A small image classifier, trained from scratch: trained on cartoon faces.
Rows from block 2, named by matrix and row number. Rows with one number belong to one neuron. Each number is 128 + 24 x the weight over its row's rms, rounded and kept within 0 to 255. All counts start at 0. After the name is the row's rms in percent of the matrix's.
# u: gMLP up (value half) (model.blocks.2.mixer.u.weight, 768x256), inputs 172-255
# v: gMLP up (gate half) (model.blocks.2.mixer.v.weight, 768x256), inputs 172-255
# out: gMLP down (model.blocks.2.mixer.out.weight, 256x768, transposed), outputs 172-255
u.264 082 [103 121 126  73 137 120 165 165 111  92 142  95 111 100 104  96 101 123 117  99 117 122 115 124 127 113 118 128 170 140 139 149 150 115 100 108 106 113 155 133 132 141 152 142 127 180 141 163 133 153 135 110 129 178 126 120 129 142 140  98 107 120 137 127 123 113 175 146 154 112 150  83 104 102 135 170 118 182  93 136  89 163 130 177]
v.264 078 [111 158 113 140 116 120 124 147  87 124 123 127 119 131 104 108 135 116 101 133 127 143 152 108 154 111 122 127 116 140 102 151 140 132 148 141 137 116 114 154 131 112 110 142 119 153 150 134 150  83 118 151 132 148 145 100  94 133  90 186 112 108 124 153 158 144 146 177 162 159 133 111 127 102 166 162 103 157 104 110 117 151 100 123]
out.264 074 [153 139 117 171 125  79  82 146 129 146 113 138 143  95  91 151 151 141 125 111 116 131 119 179 116 146  99 125  98 124  93 101 123 139 133 146  90 158 105 129 122 108 139 100 131 106 121  90 168 140 106 139  92  80 122 143 130 110 119 108 134  86 166 118 123 151 142 121 134 139 104 185 133 132 102 100 182  82 121 151 125 118 153  94]
u.265 077 [ 89 109 131 140 145 153 180  99 102  95 120 107  66 116 142 167 121 128 136 130 112  77 137 156 129  93 171 144  99 146 155 139 129 106 107 144 129 152 114 143 134 114 142 157 149 139 127 120 171 111  98 173 121 136 152  95 102 100 162 157 149 154 132 143 129 179 110 159 124 120 149 112 160 115 168 119 136 162 119 151  89 109 131 117]
v.265 081 [101 151 104 108  86 133 132 104 173 150 103 113  90 126 129  86  77 167 137  71 103 171 101 122 133 134 110  93 110 100 135 109  94 128 142 150 140 118 126 135 135  90 143  85 141  98 143 115 111 140 170  82 105 108 160 157 122 148 145 106 143 106 142 133 121 137 138 125 141 113 137 116  87 112 138 137 134 134 113 109 118 165 143 114]
out.265 073 [100 131 133  87 147 122 145 140 118 136 123 141 144 112 169 114  92 100  94 104 153 133 145 118 137 149  82 156 127 139  90 143 110 142 128 166 120 118 139  97 142 146 128 138 104 136  66 114 112 155 117 109 110 103  96 159 132 130 102 138 111 131 123 140  84 121 150 100 112 130  88 123 117 127 176 144 127 107 121 119 138 103  96 113]
u.266 080 [135 105 193 132 129 141 135 114 147 132 124 126 151 148 149 162 152 102 157  88 146 104 139 126 154 165 171 158  95 142 126 109 151 127 182 150 126 132 134 125 157  99 118 142 158 118 102  85  84 138 141 160  77 165  85 156 150 146 115 106 127 116 108 127 125 116 125 127 113 111 135 147 117 137 157 135 183 120  89 122 122 131 136  96]
v.266 090 [149 128 108 126 124 133 131 139 105 113 153  98 167 100 107 137 192 138 118 115 121 144  96 134 112 104 104 161 113  96 111 134 127 152 119  94 151 144 123 149 164  95 143  92 133 172 144 152  87 169 121 134 142 128  73 120 123  93 148 113 132 176  94 103 109  64  95 120 169 119 136 117 144 128 124 107 143 147 148 139 160 144 150 107]
out.266 076 [137 136 107 155 137 114 123 170 144 109 120 129 119 105  86  92 139 144 104 157 113 159 148 148 142 135 115 150 178  76 146 118 108 107  97  84  99 142 127 139 131 122 125 103 125 137 142 153 192 146 171 133 172 161 138  95 101 119 128 116 117 115 111 135 141 147  66 150 101 132 148 150 119 162 108 119 103 147  91  86 148 128 102 107]
u.267 076 [153 137  75 111 111 153 131 110 119 104 129 105 152 100  92 133 143 136 132 140  98 208 154 133 138 151 141 142 138 128 126 127 110 106 160 107 176 124 153 132 115 148 193 119 100 116 161  98 120  88 117 150 111 107 160  98 127 104 143 141 133 126 134  92 118 127 142 145 141 162 113 160 127 162 113 129 151 109 187 113 160 156 140 128]
v.267 065 [ 95 174 131 127  97  94 124 116 123 123 139 167 105 107 129 133 173 132 126  98  85 142 147 132 118  97 124 181 120 103 116 142 145 134 143 135 138 106 140 159 111 145 114  81 110 135 144  99 132 106 115  62 146 151 135 142 139 132 147 185 105 135 119 121 163 124 173 127 138 117 143 126 122 114 120 154 128 147 133 133 134 115 119 135]
out.267 073 [ 81 150 151  90 169 182 143 160 125 146 163 126  94 167 129 110 127 150 179 121 132  90 131  83 112 114 149  87 122 164 100 115 148 165 105 148 119 123 102 120 136 111 102 141 162 100  93 134 117 164 127 112 171 157 130 143 152 151 122 132 136  95 104 170 124 111 109 122 133 109  98  80 137 100 112 109 113 159 129 131 113 124 156 114]
u.268 106 [153 154  79  96 118 148 140  64 137 123 131 164 150 112 143  78 102 144 106  75 127 111  67 138 138 123 147 134 103 145 131 112 120 104 135 134 156 121 129 135 153 124 134 149 155 102 136  94 132 101  98 156 164 125 100 122 117 163 136 128 134 114 132 134  90 128 109 161 135 146 127 113 121 133 145 143 141 146 125  99 144 133 187 182]
v.268 119 [113 152 149 172 152 101 141 118 131 161 108 128 147 114 121 159 109 159  97  99 148 106 144 103  79 127  92 133 118 161 119 101 175 124 106 132 143 143 155 135 143 117 145 134  98 151  72 130 110 140 156 126 124 132 150 100 158  83 103  71 119 119 110 137 116 126 128 138  93 150 143 142 114 139 128 184 108 153 121 130 137  97 130 141]
out.268 098 [124 120 139 108 133  99 143 108 138  99 121 128  93 125 111 177 129 127 180 132 137 158  99 122 118 121  92 126 173 113 135 108 155 103 112 141  66 130 141 153 121 127 169 176 154  82 114 142 146  93 144 112 139 137 122 119 151 101 175  85 151  56 126 186 165 149 139 152 137 141 125 160 121 163 101 141 141  94 184 161 154 149 147 132]
u.269 133 [129 112 120 141 166 100 125 109 129  82 139 117 176 153 135  86 117 144 111 153 165 146 124 124 146 153 192 149 132  74 147  80 105 149 103 123  94 159 129 140 163  81 144 147 135 128 142  97 125 139 128 147 158 150 123 125 132 110 104  97 115 147 105 104 137 179  82 111 124 138 137 116 109  95 131 156  88 153  96  81 137 134 117 181]
v.269 139 [132 130 132 165 160 193 129 127 138 145 122 111 130  96 135 134 113 134 152 122 146 148 147 139  96 170 103 146  82 157 157 103  79 111 145 113  98 121 130 115 119 109 125 129 152 163 123 140 150 127 110 134 158 105  93 169 124 111 138 117 127 175 164 102 151 126  99  87 128 175 130 112 116 138 167 118 162 130  82 120 180 117  88  64]
out.269 130 [118 122 174 121 129 133  84 148 134 160 103 126 137  94 155 138  91 117 134 123 163 109 163 130 115 123 103 120 112 128  95 138  94 119 108 115 160 112 166 163 132 130 140 119 174 127 109 116 187 126 131 141  71 121 127 108 112 106 118  96 191 144 146 116 138 131 121 103 118 116 138 142 118 120 150 139 102 138 142 107 141 130 121 113]
u.270 096 [110 107  97  87 135 165 123 168 125 123 114 132  62  97 123 139 128 142 155 127 183 156 116 160 143 136 134 152 126  96 102 101 152 148  98 154  96 144 148 156  97 100 145  92  95 147 120 106  66 134 129 132 153 106 143 144 120 141 136 161 130 129 134 109 155 140 126  86 115 135 124 136 108 135 140 149 120 113 122 147 100 104 108 109]
v.270 099 [109  98 163  97  91 136 190 108 100  92  99 124 120 163 134 144 126 107 140 137 157 126 123 153 129 117 143 126 133 189 139 153 139 164 144 136 112 141 147  65 107 103 163 141 106 127 105 123 122 138 141 163 157 128 156 110  75 158 118 133 153 134  67 127  97 158 130 181 118 131 126 114 132 134 158  86 147 127 161 115  86 138 134 136]
out.270 100 [148 127 114 123 139 103 143 110 142 142 134 117 120 241 133 119 168 149  75 110 130 127 168  88 102 144 110 123 133 136 117 101 120 148 143 162 147 124 114 110 168 104 119 117 120 133 130  97 120 152 133 127 131 121 121 106 124 124 121  98 152 106 145 144 116 138 160 167 131  95 119 125 152 118 162 102 135 108 129 153  87 133 168 144]
u.271 081 [147 144 143 149 132 140 155 146 123 125 108 149 110  81 148 137 121 142 137 112 114 126 102 162 116 123 117 147 156 108 150 151 135 136 131 133 129 130 105 119 144 124 145 181 160 127 151 144 137 160 129 136  63 142 119 158  90 124 154 112 132 125 122 169 120 114 125 133 142 148 137  96 139 131  86 128  81 162 133 152 159 125 111 154]
v.271 073 [141 128 118 137 108 132 102  91  85 155 164 119  49 126 100 146  95 111 103 141 126 182 140 133 116 149 122 150 143 135 164 144 148 144 114 133 141 107 137 143  63 148 161  71 128 102 157 113 132  90 143 102 155 146 113 111 120 144 158  93 148 112 136 151  81 121 123 176 149 151  96 115 130 141 108 140 169 134 154 142 134 105 123 111]
out.271 071 [137 149 147 121  93 143 119 144 119 150 112 120 141 155 141  84 138 117 138 164 126 135 108 155 165 122  98  97 102 106 121 147  92 101 158 155  94 110 148  93 107 161 110  44  97 144 124 103 119 139 154 149 159 113 183 123 138 141 104 110 158 167  75 125 120 137 121 129  97 106  91 165 115 115 162 148 162 121 136 147  98 156 103  85]
u.272 095 [128 113 142 125 140 125 108 138 173 102 141 154 112 145 118 147 135 137 116  84 127 123 155  88 189 118 120 121 157 113 147 102 123  98 136 170 149  92 136 148 169 162 173 109 149 140 154  92  94 167 125 114  91 130 115 149 123 127 140 153  86 124 168 174 139 152 141 116  94 149 130 124 120 141 141 111  90  79 111 167 143 102 122 117]
v.272 094 [134 128 141 104 128 169 151 138 123 117 113 105 122 134 132 132 102 109 122 114 168 108 145 151 191 107 141 192 140 116  94 111 137  97 167 124  96 103 154 148  88 103 129 137  96 159 128 135 126 112 151 126 109  87 136 135 102 144 106 116 117 145 108 119 135  81 131 164 127 120 144 103 135 143 132 145 149 130  94 176 116 116 174 135]
out.272 104 [137 134 157 150 122 119 104 125  89 153 110 138 147 119 136 115 120 176 109 177 130 119 120 140 124 145 115 150 131 138 111 119 149 126  89  76 112 175 101 156 124 109 102 100 136 136 147 146 171  99 163  88 159  91 132 123 146 111 114 125 104 122 133  72 159 126 151 135 130 133  78 138 128 155  79 151 132 179  82  93 108 131 113 129]
u.273 132 [105 139  97 177 114  64 153 163 131 115 128 110 116 102 109 138 175 150 116 121 117 133 119 129 137  90 115  98 117 178 123 117 125  98 106 121  99 131 149 124 140 147 151 110 117 122 139  90 133  96 120 127  94  90  89 126 101 112 124 152 117 178  79 115 142 140 152 141  91 145 140 139 143 159 137  98 159 100 102 145 107  91 158 118]
v.273 123 [143 103 160 122 147 111 141 144 163  97 141 100 149 148 110 129 147 110 112 127 145 108 133 108 121 136 155  79  83 117 137 120 145 136 105 101  84 113 134 148 120 163 125 126 130 127 122 106  85  86 177  98 144 143 130 131 122 140 137 118 144 159  73 116 140 102 132 163 120  52 159 127 174 130 104 127 147  71 106 127 136 109 108 146]
out.273 129 [133 134 129  86  76 135 127 105 137 149 143 124 132 140 132 121  97 115 112 111 172  96 120 129  95 141 144  90 114 110 164 148 158 154  85 137 147  92 125  90 108 102 121 145 119 107 106 148 159 162 164 134  82 111 143 110 145 129 130 123 118 134 141 103 129  89 123 155 140 133 108 104 137 123 114 148 130 153  81 114 176 144 134 137]
u.274 091 [146 147 118  98 136 122 108 106 120 151 148 104 101 146 166 137 124 134 119  91 129 137  96 147 112 122 135 110  95  95 104 166 119 160 154  89 106 135 141 154 132 151 142 136 140 134 159 125 125 103 136 111  91 137 109 122  91 109 105 118 135 161 172 160 159 133  67 146 126 124  96 146 147 116 109 108  75 141  64  91 139 154 157  82]
v.274 061 [159 151 150 155 149 123 166 143 152 138 111 107 107 109 147 118 164 116 143 141 108 132 128 127 152  95 153  98 143  92 132 148 163 158  89 138 135 161 120 115  98  90 124  80 130 151 187 140  96 114 140 109 130 101 153 127 143 110 102 132 156  70 131 149  96 119 166  78  97 134 161 105 104 127 122 112 145 157 124 118 124 142 138 133]
out.274 084 [ 94  71 109 135 106 138 124 150 128 125 119  77  91 106 108 118 153 107 142 152 111  98 150 114 161 133 143 113 117 148 137 136 106 118 132 174 135 130 105 151 157 133 117 116 111 120 104 147 114 124 122  96 159  80  89 157 143 123 143 117 132 126 122 135  98 135 133 115 134  92  87 127  99 146 178 126 159 107 121 195 112 137 136 104]
u.275 098 [113 122 132 175 141 148 101 105 154  76  93 134 120 126 117 109 125  82 163 106 128 122 131 134 101 124 135 178 133 132 129  80 103 142 149 107  97 103 119 136 182 137  91 135 154 122 108 135 141  74 158 154 158 106 153 150 114 147 137 167 122 153 114  80 126  86 131 136 136 103 131 151 159  82 124 139  86 147 114 107 145 181 118 117]
v.275 111 [122  83 150 103 119 105 115 136 155 121 135 107 133 130 105  94 158 139 141 147 152 115 131  83  92  85 152 110 119 112 156 121 134 122 166 148 118 121 126 103 158 102 171 120 167 111 142 139 145 113 125 152 134 149 136 131 143 136 147 114 134 148 125 122 168 112 130  66 139  87 135 140 172 116 131 167  93 117 107 129 124 135 150 115]
out.275 097 [157 134 126 132 106 109 145 158 102 100 145 134  73 145  99 102 132 130 114 124 163 148 170 135 119 120 151 123 135 189 129 105 135 114 107 143  85 163 156  93  98 149  98 141 106 136  99  88 149 177 151  98 161 145 139  98 124 117 163 127 109 141 133 144  81 112 127 130 130 143 115 100 107  89  98 163 119 137 142 155 166  79 130 104]
u.276 086 [116 127  85 121 156 128 134 133 104 117 122 121 133 127 140 147 140 108 142 130 116 146 118 124 120 141 103  92 108 118 127  68 123 125 160 145 101 133 130 102 138  89 136 164 116 145  98  85 106 146 131 200 126 167 122 112 143 135 134 132 181 162 138 116 155 127 118 123 120 130 135  80 144 103 144 145 143  97 103 152 129  99 144  99]
v.276 094 [118 141 138 116 148 138 135 119 124 128 132 113  74 106 140 175 129 133 137 111 120 138  93 137  90 114 126 111 143  89 125 154 117 133 108 124 137 137 102  89 106 127 122 119 167 122  89 109 117 161 114 102 145 104 106 185  83  88  92 123 122 144 143 133 109 127 101  80 120 159 183  92 115 152 117 133 122 158 121 100 142  75 112 145]
out.276 085 [145 127 122 149 120 127 138  96 158 160 103 125 152 142 112 102  51 133 114 111 122 149 120  95 132 152 110 137 148 152 145 174 157 115 114 111  88 112 133 127 192 155 127 154 135  88 129 141 117  89  85 152 128 129  90 128 116 145 152 123 194 119 136 127  98 134 143 112 139 112 111 113 115 137 130 167 136 134 121 150 114 133  89 129]
u.277 082 [121 146 139 116 116 126 187 177  81  94 131 146 136 111 200 122 143 157 156 105 123 140 126 143 157 107 180 121 135  89 157 120 114 125 135 182 168 111 154 116 133 106 143 108 115 117 135 159 133 138 114 140  95  92 155 117 145 138 120 104 174 133 135 128 125  97 178 120 133  83 109 101 133 132 151 139  99 144  80 137 167 177 138 124]
v.277 079 [145 148 105 149 135 190  94  95 140 146 117 129 142 142 136 147 140 140  97 115 118 148 130 137 158 113  73 111 160 101 124  90 176 156 167  93  96 156 149 149 135 103 145 152 155 114 107 111 153 107  95 121 140 114 144 153 164  86  76 139 111 128 112 168  83 109  95 148 147 165  82 122 127 160 106 138 118 107 102 168 153 110 147 123]
out.277 067 [104 132 122 183 164 174 160 153 148 112  90 154 140 169 109 113  55 102 133 146 138 138 114 127 131 138  87 139 142 143 137 118 125 149  72 108 142 169 171 122 113 100 116 135 112  88 131 109 151 134 110  97  95  97 106 131 123 150 132 170 142 141 150 139 142 168 105 113 146 133  71 121 115 109  89 105 134 134 115 131 143 132 114 139]
u.278 082 [ 90 146 111  61 134 131 126  81 107  88 139 161  66 140 105 112 128 116 145 132 142 145  96 115 153 153 122  99 136 116 117 148 158  91 126 108 179 102  95 104 165 128 114 136 157 142 156 172 174 148 130 116 122 164 150 132 130 120 132  79  85 167 112 127 136  90 132 114 131 128 154 150 124 154 152  99 126 149 138 144 150 132  80 139]
v.278 075 [169 166 174  97  77 130 137 107 122 132 122 122 191 131 158 123 127 182  96 135  82 105 128 126 154 153 113 113 125 130 145 143 155 143  83  94 139  99 123 130 178 104 125 106  85  58 142 111 136 119 142  66 125 106 139 124  99 138 134 126 153 103  81 107 124 134 124 126 116 164  91 104 153 122 118 140 124  97 133 160 122 157 144 117]
out.278 073 [129 100 125 141  98 128 124 147 147 156 130 135 133  66 160 137 142 127 123 181 115 116  89 116 125 152 124  99 104 118  89 106 116 117 180 114 106  89 172 123  91 149 143 141 164  78 141 111 103 111 116 164 149 121 132 124 165 136 150 128 142 126 103 195 128 156 139 116 163 150 173 115 160  90 141 106 113 112 117 126 117 122  93 124]
u.279 095 [124 157 153 138 153 143 129 129 111 109 147 146 138  98 122 117 120 115  90 120 125 146 141 149 145 113 126 155 148 136 118 135 159 132 123 128 109  89  95 124 194 105 114 152 124 105 110 135 139 143 161 140 167 100 135 144 133  84 128 145 125 115  96 142 147 158 139 148 113 161 115 118  93  98 127 154 127  86 139 173 128 151 141 178]
v.279 106 [ 90 129 167 149 115 121 127 175 124 120 142 165 147 152 120 137 124 104 121 122 149 125 111  97 119 119 141 121 161 104 133 167 114 121  86 155 125 135 164 112 144 146 179 123 143 157 139 161 103 145 129 119 139 117  98 119 136  99  76 116  95 145  94 116 141 115 112 129 113 125 130 173 117 134 149 177 132 140 126  73 125 129 123 141]
out.279 090 [177 147 110  86  96 113 125  94 120 103 107 132 123 119 113 131 132  91 116 133 138 171 135  83  90 133 143 143 121 119 153  95 111 137 147  85 116 147 158 143 114 153 131 138 112 166 122  99 118 113 111 141 103 162 148 104 139 161 111 130 155 115 133 100 110  89 127 102 155 115 134 122  98 113 139 131 160 115 143 112 122 148 102 109]
u.280 085 [108 125 134 144 133 147 127 108 133 110 119 142 151 119 105 114 137 121 113 157  94 162 122 159 157 136 136  41 118 153 152 125 111 102 116 151 106  91 153 130 157 127 133  96 102 137 142 134 116 148 184 159 137 108 118  99 103 145 116 156 162 133 132 109 123 163 140 121 113 109 134 159 126 138 112 121 175  92 109 110  83 170 146 140]
v.280 076 [103 182 144 107 103 135 158 100 132 141 101 148 138 114 124 109 118 156 149 106 142 180 117 151 106 155 100 128 119 110 114 138 122 121  71  99 182 135 113 125 118 120 140 110 165 116 158 168 125 132  99 128 140 144 160 129 127 149 116 113 113 146  87 124 113 114 151 123 145 122 148 155 136 110  90  98 102 147 121 119 154 167 102 143]
out.280 085 [132 121 126 143 148 125 121 149 145 175 129 127  98  99 165 122 128 159 144 104 200 116 132 115 126  77 145 131 116 125 147 109 103 138 121 122 153 115 164 146 121 111 122 135 136 118 129 111 102 141 103 116 145  65 173 101 158 108 138 104 139 147 172 147 147 128 135 110 139 136 121 138 111  70 126 169 111 108 105 108 153 103 101 115]
u.281 114 [187 154 108 140 144 140 141 134 154 150 138  87 139 154 132 170 143 128 162  81 120  83 118 148 143 137 130 101 136 115 136 109 171 117  98 137 132  99 124 106 143 127 134 124 107  93  77 130  98 173 109 163 137 102 112 127 104 158 130 127 122 122 127 177 151 165 125 143 109 119 116 118 114 107 155 108  86 105 170 125 143 131 117 119]
v.281 129 [132 174 142 137 140 140 150 169 128 228  99 157 123 158 109 137 134 110 128 159 119 175  98 150 114 115 147 119 192  93 133 119  90 107 152 156 105 131 149 112 150 133 174 137 135 122 190 141 138 147 102 133 138 101 151 143 140 119 149 119 140 114 142 109 198 101 131 111 136 110 164 136 176 131 129 151 114 138 100 155 149 131 183  78]
out.281 116 [151 133  96 151 100  99  84 133  76 124 167 136 111 112 119 152 109  94  89 130 109 121 174 157 104 127 130 130 153 168 148 121 137 144 129 143 112  94 126 124 144 159 121 162 134 170 100 138 130  89 134 156 157  85 136 125 157 116 127 107 125  71 125 111 137 126  83 139 150 108 149 149 151  85 117 115 153 137 133 113 142 117 145 120]
u.282 089 [ 90  84  97 132 123 160 167 158 122  95 128 146 158 117 141 151 150 121 129 101 126 114 105  87 123 177  96 119  74 130 122 159 183 116 160 157 161 129 144 121  72 125 134 123 128 180 106 115 140 110 126 103 114 100 136 162 160 156 129 171 105 122  96 112 142 108 116 113 135 134 128 118 141 130 133 108  80 130 130 154 121  92 126 146]
v.282 091 [148 112 151 145 125 156 103 123 116 121 127  90  79 116 144 131 136  73 160 159  98 142  98 149 101 129 115 139 130 140 104  85 117 153  82 132 132  99  96 182  89 106 172 106 138 135 115 128 123 130 141 168 145 149 151 113 123 158 140 112  95 161 118 122 112 152 130 142 128  87 163 128 189 138 153 123 114 161 125 112 121 110 110 139]
out.282 092 [ 94 140 112 112 131 160 114 124 122 174 127 147 146 135 107 162 147 149 116 129 117 117 118 162 128 128 147 134 106 139 101 141 111 172 145 130 157 125 118 149 134 176 107 144 213  59 113 131 121 110 131 106  98 183 123 164 116 172 103 119  90 142 102 179  88 153 151 134 170 150 138 143 133  84 138  98 115 128  95 129 166 161 108 147]
u.283 090 [135 162 136 127 126 130  92 129 127 129 124 102 160 147 187 115 140 120  87 144 157 122 112  89 137 143  98 137 123 119 122 118 160 139 128  97 118 153 105 134 129 125 155 168 129 126 171 137 129 119 178 113 132 128 101 138 158 141 153 130 129 109 175 118  87 139 115 102 133  61 140  89 158 191 127 141 128 126 128 144 151 175 121 112]
v.283 090 [128 108 150 126 108 105 111 128  85 115 103 169 125 127 118 156 108 184 138 124 138 116 135  84 122 170 139 132 127 103 142 111 145 140 136 131 141 159 185 113 127 131 107  89 137 153 162 160 133 154 131 124 133 109 164  91 155  94 158 153 150 121 122 141 122 130 153 166 106 118  93  85 147 143 105 136 103 176 139 172 191 124 174 113]
out.283 091 [143 131 117 134  97 158 131 122 134 148 159 178 111 100 131 142 129 122 113 114  97 151 152 137 124  90 112 121 125 133 124 108 135  95 127 147 176 105 166 114  72 170 103  72 139 121  86 126  99 148 127 134 131 153 160 129 131 135 100 102 167 157 122  90 164 138 134 113 113 161 134 137  97  86 140 111 108 162 134 131 100 115 131 142]
u.284 072 [140 127 122 122 142 157 131 128 179 135 114 106 126 120 104 141 150 138 183 131 108 166 144 152 156 118 122 135  96 141  93 117 113 105 122 135 120 133 110 152 129 111 155 110 154 104 126 149 150 139 128 135 114  90 159  84 160 142 163 121 174 135 171 109 123 173 194 160 132 142 168 114 111 123 133 113 120 127 124 156 119 164 137 158]
v.284 085 [174 121  92 143 141 118 113  99 155 143 145 121  90  99 110 134 122 117 162 115 138 125 128 104 167  82 144 134 124 131 133 155 135  87 175 149 167 115 117 114  98 117  95 113  90 124  48 131 147 155 124 126 129 128  96 132 126  79 141  91 151 117 102 137  93 134  98 105 175 175 132 145 101  84 131 112 108 151 134 112 199 134 161  88]
out.284 069 [121  82 114  92 113 122 180 135 136 129 109 111 120 187 111 137 112 126 128 142 108 132 102 124 156  73 146 162 151 118 123 111 157 131 131 121  95 141 135 149  89 117 120 175 134 117 151 102 153 154 148  83 130 149  95 122 161 139 126 113 154 120 125 118 111  71 144 149  99 152  70 123 143 106 138 135 132 139 156 166 135 152 131 127]
u.285 105 [100 162 157 133 157 163  99 136 142  90 113 124 123 152 131 147 141 135 193 113 138 158 151 142 102 152  67 118  85 152 125 137 101 128 131 177 148 131 113 121  95 167 127 129 110 144 160 108 104 118 137 156 125 124 156 127 121 154 158 136 125 170 142 149 143 147 130 145 144 121 131  99 134 121 115 105  94 133 159 146  66 112  55 111]
v.285 094 [119 168 148  70 153 133 133 136 118 127 143 117 142 105 138 131 120 162 112 111 141  94 148 132 115  84 159  98 122  99 119  80  80 178 132 122 154 112 121 106 131 120 170 113 125 111 101 104 107 127 155  93 128 117 135 127 148 117 162 163 115 120 103 129 102 134 155 121 129 130 117 123 146 105 122 125 117 108  98 133 124 122 122 145]
out.285 108 [146 127 145 133  90 119 117 138 139  79  89 139 143 148  90 110 108 124 138 153 136 133 136 124  98 145 160 131 144 118 105 149 123 176 132  99 129  95  87 108 161 125 160 120  97 136 144 134 144 137 106 160 151 107 108 121 132 102 105 162 132 118 105  82  76 154 113 121 147 147 181 181 107 143 118 169 122 132 147 167 109 121 146 102]
u.286 100 [150  94 154 113 102 125 147 150  72  72 122 110 150 126 114  91 150 149 142 128 152 154 132 153 135 107 144 131 104  87 132 103 148 121 126 123 107 114 153 117 139 131 129 125  87 151 145 121 160 157 115 115 137 108 162 103 133 137  90 121 135 170 170 107 162 113 140 114 166 149 140  96 127 112 148 132 120 117 151 106 127 172 180  94]
v.286 080 [115 164 120 109 134 135 137  98 113 143 120 118  94 129 137 144 140 131 121 146 150 149 156 127 138 126 117 113 122 110 128 102 134 132 130 151  93  88 127 105  84 107 149 189 131 105 119 115 183 134 115 105 145 104 125 130 111 154 149 135 157 127  98 137 121 134 120 167  80  88  98 139  99  92 103 129 125 119  78  91 140 163 190  98]
out.286 094 [145 130 112  75 139 105 108 141 190 149 109 140 149 112 115 133 111 108 114 147  69 144  92 127 157 111 115 163 156 119 100 137  88 116 126 121  98 112  78 136 106 113 127 154 124 137 142 115 132 158 141 127 104 146  75 142 128 101 142 111 119  91 123 155 153 142  71 134 111 119 132 164 154 154 149 144 113 130 167 145 157 136 147 126]
u.287 092 [113  89  75 125 107 125 114 122 137 156 129 142 101 151 132 119 162 170 144 149  66 114 124 134 145 135 148 146  93 106 160 110 126 119 124  98 157 129 129 105 136 142 117 122 193 146 128 111 128 126 173 116 138 106 148 146 145 102 155 106 135 152  67 122 139 149 126 127 160 131 120 123  88  91 118 146 113 105 119  77 149 130 149 161]
v.287 100 [163 135 170 111 107 109 109 157 134 116 145 115 181 122 125 146 159 115  91 170 103 136 111 142 151  94 153 160 108 103  84 171 117 124 110 161 114 167 128 131 127 125 175 140 138 134 119 161  74 105 139 114 104 111 128 128 105  96 130 141 112 108 174  99 113 148 121 149 137 173 155 158 136 169 128 101 168  88 104 175 134 135 141 115]
out.287 097 [ 96 129 153 116 138 179 138 132 128 186 119 143 138  98 104 105 123 139  73  71 152 101 118 145 137 129 112 141 105 105 132 181  96 130  99 163 123 118 126 121 134 140 116 127  81 141 148 102 104 102  70 121 156 120 140 159 154  95 145 140 163 175 159 119 138 176  84 111 155 140 124 131 137  86 126 109 114 132 129 166 116 129 146 110]
u.288 087 [111 117 161 134 140 145 134 137 137  87 162  93  76 153 131 141 152 112 115  90 135 121  94 128 147 100  85 116 114 143 117 142 116 153 122 122 142 120 101 122 112 125 110 105 122 160 139  91 138  80 128 102 138 120 104 128 136 104 159 141 157 206 191 150 149 170 142 114 138 120 140 121 143 142 107 146 115 147 127 135 125 116 120 166]
v.288 106 [103 125 124  88 121 175  96 125 175 106 133 150 106  90 128 139 107 107 116 110 124 165 150 140  93 130  95 114  47 146 134 129 151 163  95 137 136 107 117  78 113 113 109 125 127 154 129 112 121 169 113  80 142 141 126 102 142 148  85 136 101 126 137 148 139  81  98 115 113 173 138 147 111 121  91 107 130 114 132 124 128 161 154 109]
out.288 086 [133 176 148 109  73 117 118 151 130 155 123 161 128 127 111 110 131 125 111 165 139 137 136 107 140 182 111 123 145  95 107 117 172 160 120  79 111 184 165 115 128 145 146  81 166 129 121 107  88 121  91 149 103 162 189 145 139 155 131 148 122 149 108 141 140 124 120 147 128  92 183 155 126 106 133 145 134  93 134 147 124 109 101 112]
u.289 066 [137  92 136  78 143 165 145  87 129 130 147 117  95 128 145 106 101 100 121 151  93 120 118 122 141 146 142 173 146 125 122 121 127 123 142 116 110 106 114 112 116 129 126 178  96 116 160 130 114 130 126  95 124 130 140 152 144 139 112 118 110 125 131 116 164 152 109 111 146 184  92  73 106 125 101 209 133 120 147 131 108 116 143 135]
v.289 069 [128 141 116 168 126 139 107 144 182 162  86  85 137 127 137 170 145 148 113 115 123 154 161 105 155 101 194 132 139  92 118 135 147 127 137 114  94 144 128 115 124 127 121  67 110 142  98 104 160 113  79  68 135 122  93 139 140 131 125 155 154 142 130 171 106 125 160 103 119 116 113 141 149  91 107 119 145 117 107 145 132 139 152 116]
out.289 063 [150 130 125 133 116 107 113 115  92 105 109 115 140 151 151 121 128 145 147 104 136 138 125 126  93 125 146 125 152 127 122 109 102 164  99 145 129 121 185  86 125 138 124 106 133  99 115 152 145 153 172  87 121 165 162 118  99 112 106 116  90 163 123 172 140  63 133 163 126 108 113 138 142 102 133 138 117 128  89 183 112 149 111  72]
u.291 114 [108 114 129 115 119 143 128 128 119 133 115 117 125 141 112  99 120 145 113 123 111 133 142 133 131 144 118 140 137 106 172 132 134 136 158 143  94 160 137  80 142  86 157 139 162 126 165 122 139 138 112 137 133 156 127  98 114  78 110 134 213 103 146 139  80 103 130 149  58 128  93 148  95 146  92 167  91 147 101 164 118  90 177 114]
v.291 114 [111 149 128 164 109 135 110 139 141 127 151 162 167 114 120  98 158 151 125 195  83 143 146  92 160 105 145  96 154 140 144 152 124 159 116 132  90  68  99 141 127 184 143 132 155 155 131 140 125 133 115 128 131  65 158 134 152 130 130 117 113  84  70 165 144 118  56 144 168 138 116 117  73 115 156 134 127 122 124 119 133 153 112 145]
out.291 122 [126 140 158 109 128 157 140 128 109 131 122 125 100 145 141 151 134 115 108 123 155 150 103 149 104 164 134 116 143 105 133 164 145 128 165 104 134  90 136 129 137 155 135 128 103 107  83 128 164 109 149 137 159 150 134 129 114 138 135 142 134  86  92 163 154 126 101 134 112 130 141 115 111 173 120 127 136 120 101 107 123 110 133 149]